Rows from block 2 of a small multi-label image tagger, named by matrix and row number. Rows with one number belong to one neuron. Each number is 500 + 40 x the weight over its row's rms, rounded and kept within 0 to 999. All counts start at 0. Numbers have three digits each.
Before each neuron's rows are labels from the 100 images, of 14976, where the neuron reaches its highest value: "lies over" is the class under the peak; "responds to" is what is common among them. Only what is clearly more common there than usual is listed. The data: rendered rooms with furniture.
# fc1: MLP up (model.blocks.2.mlp.fc1.weight, 576x96), inputs 0-95
# fc2: MLP down (model.blocks.2.mlp.fc2.weight, 96x576, transposed), outputs 0-95

lies over: trophy
responds to: trophy
fc1.310:503449456491491528442506497413515533441493574501502546444527546524540483472527489456482512504461552536517467448464452434508411483489492451454486533520524506456588461521468570476541504469477463551495397524491516444531566510521481490555466476476476524481521507496488581530547572577563519519
fc2.310:578518503487532469561507491498502443520520481536439489476466497478457542459476472536528400500490562522440518464474549519434544482475491499559428453552539494495452544486503513512511520490496499467513488493440541454565426540529477449495526520473489503508510531462511435553397366468483563493

lies over: door
responds to: door; purple walls
fc1.82:471459557545475465478488483513538503600534468494536464457456467562526565550502591547502525438475496507478506514527481448516498549506467471509483443503529463550394545488468524520488544543526553439523541487491444483477551549508473538485543545500475484556490416479557405476526478496541574483
fc2.82:434489439487451500571519489476574535486445432395476521509568505455436517504520510502430479487518505573507501454468503475486534397470525494504465462486539472514474509451554503465456453472479505450458489475520534554589488503481467454483437426539552529476514499511502535491425433511471462463

lies over: floor
responds to: white walls
fc1.496:471400530540573594538576451505574569487498536544508498507494539500521442467500484443512463504488511463553496532498517548505484432505493505467384498500461500526447460550488494468420516492529477541522480495608533485551543496504520509480469414540468507482489491480502482447463543506430490463
fc2.496:499503456502489498427503416529482485501463530415469508522485545578464527471488498497471449404414534484523536538515507503533505442447530474494525497441518547459495446473559514483523389515483492449586513556482493483452518515485519507497476496565448526529562501467512533550531430502527423434

lies over: umbrella
responds to: umbrella; green walls
fc1.139:492435538529477513550482487497515505491547460457460515421481475463569459532479475574511485577540490526403466500562544545534510499497483484557504517399505511439530507476422504501483430492458576542519518461477473484463450438492535581467537535453497569485545432561518495476466501484491536507
fc2.139:508551510526518544434489512519489493495528431535588429450510518523592507539531431485559536482455536524528548481487510522448500478468551475447494483535514558446451492525576526597483523515501533470545494490524513499535489464569522482472562486514557475570535556468412544484541458448533520452

lies over: umbrella
responds to: umbrella; count: four; lamp
fc1.361:424516451431516474549500477485554508527526435400476511454464461432534531511431428461463532530493498505540566560469541562496491533499496601461450506524527501471515541475595476552496503543473486430465446571530514442483490517464463504527471570520462519526490491536453491519530528530529498477
fc2.361:584583515496481583455519549505511492488507511486479465471503521540563511574480523485512513502470487585555531518470460468467503511535567509561513518582531556487480486506447489488525442429516502510497494443544558470491479490462526478562478523571490590560556557468411473457500487512569507543

lies over: trophy
responds to: trophy
fc1.226:510526554467518484511419434502497475482526538482493475465577450489471521536520462492470523526495505391513466447497516473492485503539506508532574461483500511462462538465547396475515500505482472476417511543470507528360495461502471466542481496482469528518452504557526449584568533568495451535
fc2.226:530446531474428563524520464460500524473563489603529537596485414450542450460484505539478434449549533512533475562546507493523504488511517478456518463419510435533514480548526525451487536473476566489462560523575512503460514460559440424480509508564496502504472490539529472507517515485552477501

lies over: ceiling
responds to: orange walls; red walls
fc1.239:437476525455493538545505512453493473493494508531531497487526411485527522529476420488499472463486436539483517448525468525510520517496508518518462478562576504459484502544551485506487444565541519512497466517452546481452480477525447454415463513444397549445505370545486423548499475481517534561
fc2.239:535489473540477545556485489502509498584461502536472539549476477476482512525548519449507513452526554475565433538493531503471506494557588462459532449433533428544544483480537428470544464524506540471466497421462450480524462459478465510514511485512537572576449551581474483460492464570527438490

lies over: trophy
responds to: trophy; blue walls
fc1.547:518521443439481483502499496499446515432479456487551477463522573561475463486468519589507447533580483458514494533515428543466478534527447513511525477560471531462521496543456559527499509525508502524553471548469493493430491475508532562429451539571590478493452517503564448499447442492552441455
fc2.547:449514497550539520500523519498559509488513421461537443540434536550437492399513547473512569461511614472452492479545536411477546401511422451544566530455491493480473545484497472499489461496503498493441456491454468512500532527496515495449508491503521530503511492470553466520486469482450415494

lies over: floor
responds to: white walls
fc1.234:462436591503484483482483485561588536464580563526525500567436521510529526504462546477528420517536535426551428503611526569473506516533480471473507459543429501470507474514525506542516534468549477498508541562469462503545546505492479507553539498471480505503443489535453497521557489486443454490
fc2.234:488478489491516417533508442460463491482523425458492528521563448482490460482448508518537531451486466557530510499507549489564479445562471471479543435478532514485517525517531571530470503517430551509524442549512428488496504488434457517420440496552561525499463477523540493536498547533601413555

lies over: umbrella
responds to: umbrella; lamp
fc1.358:469440494468478484508489450603487458478552513452567542419461520551584538610453457463479545480513489515539523492505512557537413515500501510504482540462495492535554524444475548553461470548573470518487511536475504406474475449424496493474566519483475503507552513522452476467463490498494484517
fc2.358:510554506514541548494499485551467495519455463494587556504433510417556496478451540471563476555452473602475525467522576509453495486470516444450491476476501549460460541501508491578587541489529491475497530480515563496490518513494498541460544510499540472481492579550458528465459561471543408499

lies over: trophy
responds to: trophy; white walls
fc1.106:532529419545485549418521543416501465455465569553468529509542466494494483416523472419457489548520482432461520471446451528436486491441468505495488482547455491452573507523527512513618508509492510545490488559457513560490527532468499489491504477540547509493480539491466523501546574499509427524
fc2.106:415499520440515544466424495502479554473578506457518497460513503492480487512481504503558535533526494542501508446467508492524507535464504491494539500454460478493451501482478516515419487491510553469512447472571561519469405498608487528514471468502529495372498486596500546544444419526460473531

lies over: robot
responds to: robot
fc1.121:478541428446489473527489554490531508520618470524502478507500514494504469477581519554461474529537514494457531428504528545428532495524463569482470583504529545500498564441451511470500464456518580544546508476493476549567534501510540574445470476550509544486470550443479525532521518536425458464
fc2.121:518514564608506501500522531522491458406440458509520383551468462467489536511515534479542491523507583485486428602574513472560464483459543471511527566498509504516498481526458566511448476498508525528503430503508453523517478487474516504480504486462523422510535537561539457567493514510493495439

lies over: trophy
responds to: trophy; largest object: trophy
fc1.543:479486589415552496516460459503583511474478478502533484564493470508495483473508493421493454520495503471440492473482527440544489429519487562512500474475461529489490530517513525504579539553444518450500489456492566579452445487504528500562457552505505441458495491424577428500437485585497529474
fc2.543:472530504541491542465451474507511411540450528486467553469518479492527430507497535545508524410453553428494539605519502522553450489585486515473463500471518530529544515430467537481416466511551513531446540539464486451510521544480515450526500484497594470563467460484495459538489491511449436483

lies over: flower
responds to: flower
fc1.470:530533399496513524495499625474551526459443457469511534448556528536505441611536473561439547544522458487504527510460432508429496523471486492476502546576520484422507502518573501477553488470471452432507465482477519504453514507505465487480488457540509550550493508562498456532508539476520501486
fc2.470:530468449460485511530474525446523444533519534439561519546491517418484525478532506550526502470544441513436480423452558501520499512480573535472527576483497534470565528540510477544517445477561456559512513448513419526470489486470549422450408478561549492519552477459489544476523468515478495450

lies over: floor
responds to: black walls
fc1.529:473456507494479494452456600525466448541519438457477431493458542500405485492572551511470479519453557504547489485511452535546531501441474474561499505536539488493534455561550555486498424465515476500540519490517413521512492497426504521485504427473521503517468444463603512503530462510550452454
fc2.529:533442490539487509528456483539527480517478484507577508521507489508520494430504478515494571455512521455473599440502555433548553500539464455498506546533475488483482468579441456525457525523525560510468526468445501494501415562498512419470563489474454529511480393519479484435430502471467431507

lies over: umbrella
responds to: umbrella; count: four; lamp
fc1.333:611525511497571465537492532495521501507443495450397482468564564525576510471546536505521493524540543489477463439522508503416544514500520496490524494530519441483519523487480539501482546586486504446486499414435484466492539589562465466522571512528484519515571494490455487520479497411498512495
fc2.333:537583476477517505567560478548494556528539554494482537534485459463461549566494407478512503459521536493511522498477526471523490481504438462538523499482515504545501457501482505467495481462549486570496504458511372463516453491534558598531487527534498501522538455509357503529479459525453461509

lies over: robot
responds to: robot; brown walls; largest object: robot
fc1.382:530510500535515590465484467447478440458485576478496533473437554557428567468434553490525506619513466522498472421479558452469473514477449498473462546536553476541554533487451460549520465547455500482524470483445526412490516506462553489472492490508455440507534525501476501446462508541509510489
fc2.382:496543454486490499524466523487536529467398502512483455443496524442482512545497473538479458501478521542446511506415563597472453450487507484518503469459567528462467441525543516512465521489484510449506427489488490504580477545495445492485548531502551429588537561488522541457408446497546477451

lies over: wall
responds to: green walls
fc1.545:520532491510440477495472515512533545592526431567518513505537471577479504556477602469527557469523438509498541499565498491472506542503488512484425467542489491547455535535512522471475544511538535424480492485454483473440516604459404492451554556538471498481465487440537496460549509503538455518
fc2.545:470436458519512520519515465507560498432520446448457583509576488458494488495473431491480487479467545526497498482465529491467534504508479484519483568513551526494510505460472500519493394482478460470495412516427536540583499405465442470490489476538535503502509555575432578545556436495522507483

lies over: flower
responds to: flower; teal walls
fc1.302:497559540422500472420496486526534483462535445448489489474543553489502543521456539508478520505454493504486550493531524464555432490572537454525546466519550481474558489527494515599491470410435475438531528436500458505450503514516497510527505512528540527443505506522501472597550475407553538443
fc2.302:503497540536516511487516426445555492523471470513541431533527547486433498496549439452514461496535511531459558460460508509506447518416539513515529488504548496506409545498524421496581535526448524551399496471472546514535463509474530520435437449541533506465496428488419537453474522538467484507

lies over: umbrella
responds to: umbrella
fc1.392:488501457526517474506477490457539470476459457422470524479522583477542547500539481477538565560475517596501498525492534483430494499485454510529521536526460514581472481527523510471522442553566404547524530458456468436484526509440529485490550462523452450497552423494461504431458492446579470504
fc2.392:594490537527555558486527577447470533496574550592486507501451405495504514431516495547533504521457473538537526478554463526491502517569535506446513434479494548512466473509476569445479450486493498475523521504479499422492500501528502481435595546499535519517523465501518485492535504425557469576

lies over: trophy
responds to: trophy; count: four
fc1.38:537482439566485530435504496401486504411419588536535531518519520455505457430484490445463493557471477505478479484494445480467480486492474506514515516573496462489567447549518506553582427486455525514467453520435560513514523515492528522470545492518544510525500568496475493513542590552542477501
fc2.38:431490473495500546525481452453521475538495439452448522422529514427483506487544494469519514544541575581509476436424498550453502474495505581521512520508528435488447537495527469544490558520514529514493500508492557521579433498511479444544457431508547460451512476555452544544501419463538536469

lies over: lamp
responds to: lamp
fc1.134:476553468485525488423472483516464527540481537460473556511459588515471511489481515526482515570544434519507465479529522476432453542482473536493468539503550528440538505563513576521519514500425580502501494454531536558495589514559486489477492461506496460421528535465480517461512517380450455444
fc2.134:485556470476500479554479500576542494490534507490493508444470542386518511526534435502493522543529456439505479492497522490477462533422505438522496454507508475498543504501487589454419525466506572475498528487488421546447490525453485541482535470519542444529503583525482451556435479549533445415

lies over: wall
responds to: blue walls; teal walls
fc1.562:453497465540441544485532504438481382462571497565505484513493490515498474496496444539493447476404556542399497494576463488452524514565460554544528468497454450458556543533475478501479459443450533503496486574532550457526455506464465479485474471517498474488499509415546458500478530505471472503
fc2.562:507533529521491423515535503447509571479477457466451420466518458487485492562492492479503594527536465447576459519434477455490467438483422496490500535509545504566495499522545482461412541554574486531493438450503460463448458426546493498506538493441493558530452505493442524518535473483467521463

lies over: dog
responds to: dog; red walls
fc1.270:555559493494500473511572517540504570531501419535507546457480523571468534489522563545523495546485506517553546540528483496558524493456439479514488487445508479460512468552528543488478503477492511534475475497469409495486493585516433514485623461503572515479488465494465529608553464457546463470
fc2.270:497418496527513567566462475470527540442468488530529495558508498483488512451517422495505546444542498444518584381561532495516491481529483500485437537485500521554469466498475427465465515520551523421504503529481557482472496463535503545502533462476478457436512474559486529410430544507451457519

lies over: floor
responds to: white walls
fc1.321:558408551473397531460437439552505470518528493547478474520508502458538566477514502550505413583575532485529468508572514574530479464438497474525539471505515506454493510491480503484500470464467497537438513529515511463473516428510454493532493500526462501493493537489560549542583466493553510413
fc2.321:489485509455543483490478482555482508532497477571466463496588457471509434481442515507490504385491466527532550509481534501528502490528387495473446455488494558473506440581476511418506535460515512489561515493560513519539493577529445559521528539525570505561516540452511526503479560451534488556

lies over: wall
responds to: purple walls; red walls
fc1.173:473550527555510549490537483499537509439470481579545496483453423507460489525508438508413518459555439581509517421479523527538543531528471450489516545479456504549440492451459538561444421447510569505521447472537487465437488544506484465495486458519491517439490467447490467504507468545564474451
fc2.173:513547508494459524530441507443446430524499537413500531470511471551512489524498593534517503555409539490469455500521460535478520476465548435533517537438503535468526488508517462484532543455435452535531482502496498522473490400474550549491424552454525485529525540451485449438496526437469577528

lies over: window
responds to: window; blue walls
fc1.141:426523529488486532569562500460502491506559577463579457463459499463481480487467442521441499460459530487457543494502482517555490447459494507531480499492558507497485462435477510527500477514427604456501530480463419536515497519481521505478479534442542553477451538528426523535495573436532449411
fc2.141:546467441508441526492487414518386494510416464547536500505469491430407450500501544432503475492457523491539480539438488444513476543520495441572519519467541486472457498420434511528540483472522473504486574493490579573508548498475492483483487566547548467548468502495511497480495459511467483513

lies over: dog
responds to: dog
fc1.534:543440522428470557515533472466436471428545505407512507493438495476427571451462448462545484555477491461513466463464536573483480498531472520442441479513451501478540551526434542488466532554528445520489444456429545477486493528429518507501462516519538464534554429469499521446491493522480496466
fc2.534:494495424535543396512521487485482557471464457536545524470503526452513453476486558496541454494504536527486511488537510489477532520556501470532477535597521556559453478519460479507504498522523527467498497503484428476435495487508515493521490501466544593504594368481534419456446433466498464506

lies over: ceiling
responds to: purple walls
fc1.14:475538562483506431571524452543477468560553466480535478473427479548522528578512468516488479457517504453505503578559532508554527489545504503492520458550509516490416554438477476473466524482549523490510505513564486461479570466465518508440508553445411471599489453471513434464495468461469523539
fc2.14:498512539477508511549447399531448505495534453442512586452548467512513527511539519535509460513464514586480483448493542527528485475493528551497553489443551513588497559526528546519403520513496500503519536523531516500540420528518440464573515475545499543439545472517580478543440448524492542508

lies over: umbrella
responds to: umbrella
fc1.452:589500456470462530486429491566491473514589535508475515539554485431497496535497483497547502438495466527459547475533519513599482594468490441533485465575505541521490530480497558462472464495501573510509503472546467525543472622518513465535526451512527555486537493518486443538492497519522416493
fc2.452:547557491607451494491554474545473524504481469506565535435465505458552557503486496459540420502547449506534430477596560471442524543496516524522545496499458507494579455456493511481509546515500524499461459511472512477441551537556482543539450510550521470506570451510513463539488554501471525417

lies over: umbrella
responds to: umbrella; lamp; black walls; largest object: umbrella
fc1.323:492491484479542492490477524494561472457525628478491457471536588502598471511542482497514581480474507580506503495503472561497470527479524500495498552507441499537475563421469519473560508550489462467555537463424477518525495516509493515572541512450520481478556474508446459513416457469573464473
fc2.323:589514514591518492544496436467484453540504446569565490508461446425513503487518509475479497538490492573489491503546540541443476510488521424525532463488522497498494583466494552459589449494458513475534518506579536473515568526516512574489513541529466434473562522481431520519440533547501451513

lies over: door
responds to: door
fc1.200:440454518442478503563492457503499577463553559528510447446498450493497498462490474560547498449573500489512552429470465513502546437523459475483505533451519480507548520509504524534462448470460517572555468532493395504597464461579502422521490510473507501547528479487433471532452488489438486498
fc2.200:479578484518505490479402475467553561472512490509486472523458424492478536535498505464486509499482557491555482462492409507429536555509537529572566438505464513475515482496517558519526481500485473544537462482529470554471550494472536554455395539500387468541488495510526542493494530496566580489

lies over: umbrella
responds to: umbrella
fc1.205:448556566543496492506474517505485489514544556493470520563493469428537415524495505477520463550489518550500512541485523426461488525454437449547525527493522493546520534505531542496451494506457479492486459494560367560545505546557417527505459444501527514448490472430487511434532507502492436580
fc2.205:480448425507583563552520509539461479457490435442568483452486499481476476519503511485456516468531517427464551550594615532515459505512539494520452505469461443510507460485492466453536507543450580476456531449463527449478505434571544473541547479516485503508444556533467495509518482517488466514

lies over: door
responds to: door; teal walls
fc1.119:504452525502493497507491544572507504532443526428509446524470503516564501433404586530455481534496470547446503445530496436479448578523496437539477486506557446527436461468436448471485512495491516514514498540470464485498511469538450521555510505461503490485465598488528437449571533442546532518
fc2.119:473498472458535482472448482475514513468507511519478492484555522453469503542507482523520464498554528537510523446531496433482537473490568575487566497448542453538481436449572522470441468545468515494526480448577577534526517575535433447523507375506578524489483485553517555473425518516488511528

lies over: floor
responds to: yellow walls; red walls
fc1.48:503516463537455477547568547550530478443469511510505528488586553492481454464461570507421540390471510502452582503502514520490533398486472508528507420494557507488517483510464477498508489521520525398496461547499524504505534488434489434474526537525516534517516398529532508444515503473549464519
fc2.48:533536470573475496485495512574487528493525469527541490501508445423494492543466480509429517586444517496453456429494555456507500519521457456510462509545470493505512529544557480507509464525507540482476445469602473505533506539532446460540441539475579485510578536554506575456483429535554426516

lies over: trophy
responds to: trophy
fc1.488:508499574479547562581512456481546531513601491508532469453577453506477568564487525457479453494496492517560513485475482487484433468468423432434505484479480489483521509501560497481491526513536566523522535503552462507472553485528498431505482486491409410532504516498601486532475439504513462530
fc2.488:479564521480495521480501510594515501465454465446543490483579491498466474531461520498446560516601451573520560490515450571433439471512451508473465577459486509550530449510447471510546444486530521438486494496486514470570485493470498486537479401494577519504556538511489482543476450511541466512

lies over: flower
responds to: flower
fc1.68:539420534491545517427518414511568550479464508507489528503530534518475503488407513530509541555478448542554424512463503515516525476450562499517540490471526412453472480465521497520466473505481496511467569473545491459376473466484520498536487525459512460478494469440426461537507451480430480560
fc2.68:520468550549513496473491535493496517492456489458550489514455489481497475405553526503569508494555574514416500518546416434549521455474488507487434506498532486591470509519509438492456512535464552502472510566462442512487522526458535557423464473444483514490513493555525391512492458461478458432

lies over: window
responds to: window; green walls; black walls
fc1.389:529442515442483488452486493511461448505549547455503546467468480571546466520498502482411531460494493545503548407531533563541453504439515416486512546535579447463521485553516542494530542500537522550455461503474582446471492443469544493505509483464444535526521512532492509585470496522535435558
fc2.389:545561537489519503553478499545492421488465545459587546465468521456487528521534567455525462469435426489547561518502560481488514518506512473490488450466546453512507554519517457554506434514471458516501467495500538485499533541466406513572502580559491487529520556600468530521442517542478465545

lies over: flower
responds to: flower; white walls; grey walls
fc1.512:507483521443494511452475551500550496447454529482494494534489586542481542458457492493469540542526424564574461557535481488498518476361464435510508476475447505503508496476471529530488479557420475528482447501500501463432483541508402509515512600499504475464484485532509455504541458454466517557
fc2.512:514518447528527547526464505525537455566538567484544484463514498489502528503510458539496531509538573453464493421488487424471518529489533497486506506575486505556517547507468477451508417581515506497425536446600490504489486474502555542517475593451442522433474471574520475452521515504472433442

lies over: robot
responds to: robot
fc1.509:534484470546524522508552573466550501455403552522454412532521486469511519391478577521485473600507459489482490448514478484454513580471480481505483499478471467497501461482451523542546514541449484473508510531431474514497477522542476557570494454524545539428506551498490480452577529446535509501
fc2.509:448506513458450524499408499505503547525541489425482486429554487494471515609511505519531491492485517566515528406513558482507471512521528535481526503441484470514485483459524515485417454519481548502520512410569513503465444531611457468532505507527525559462514505551489530505389464506500460484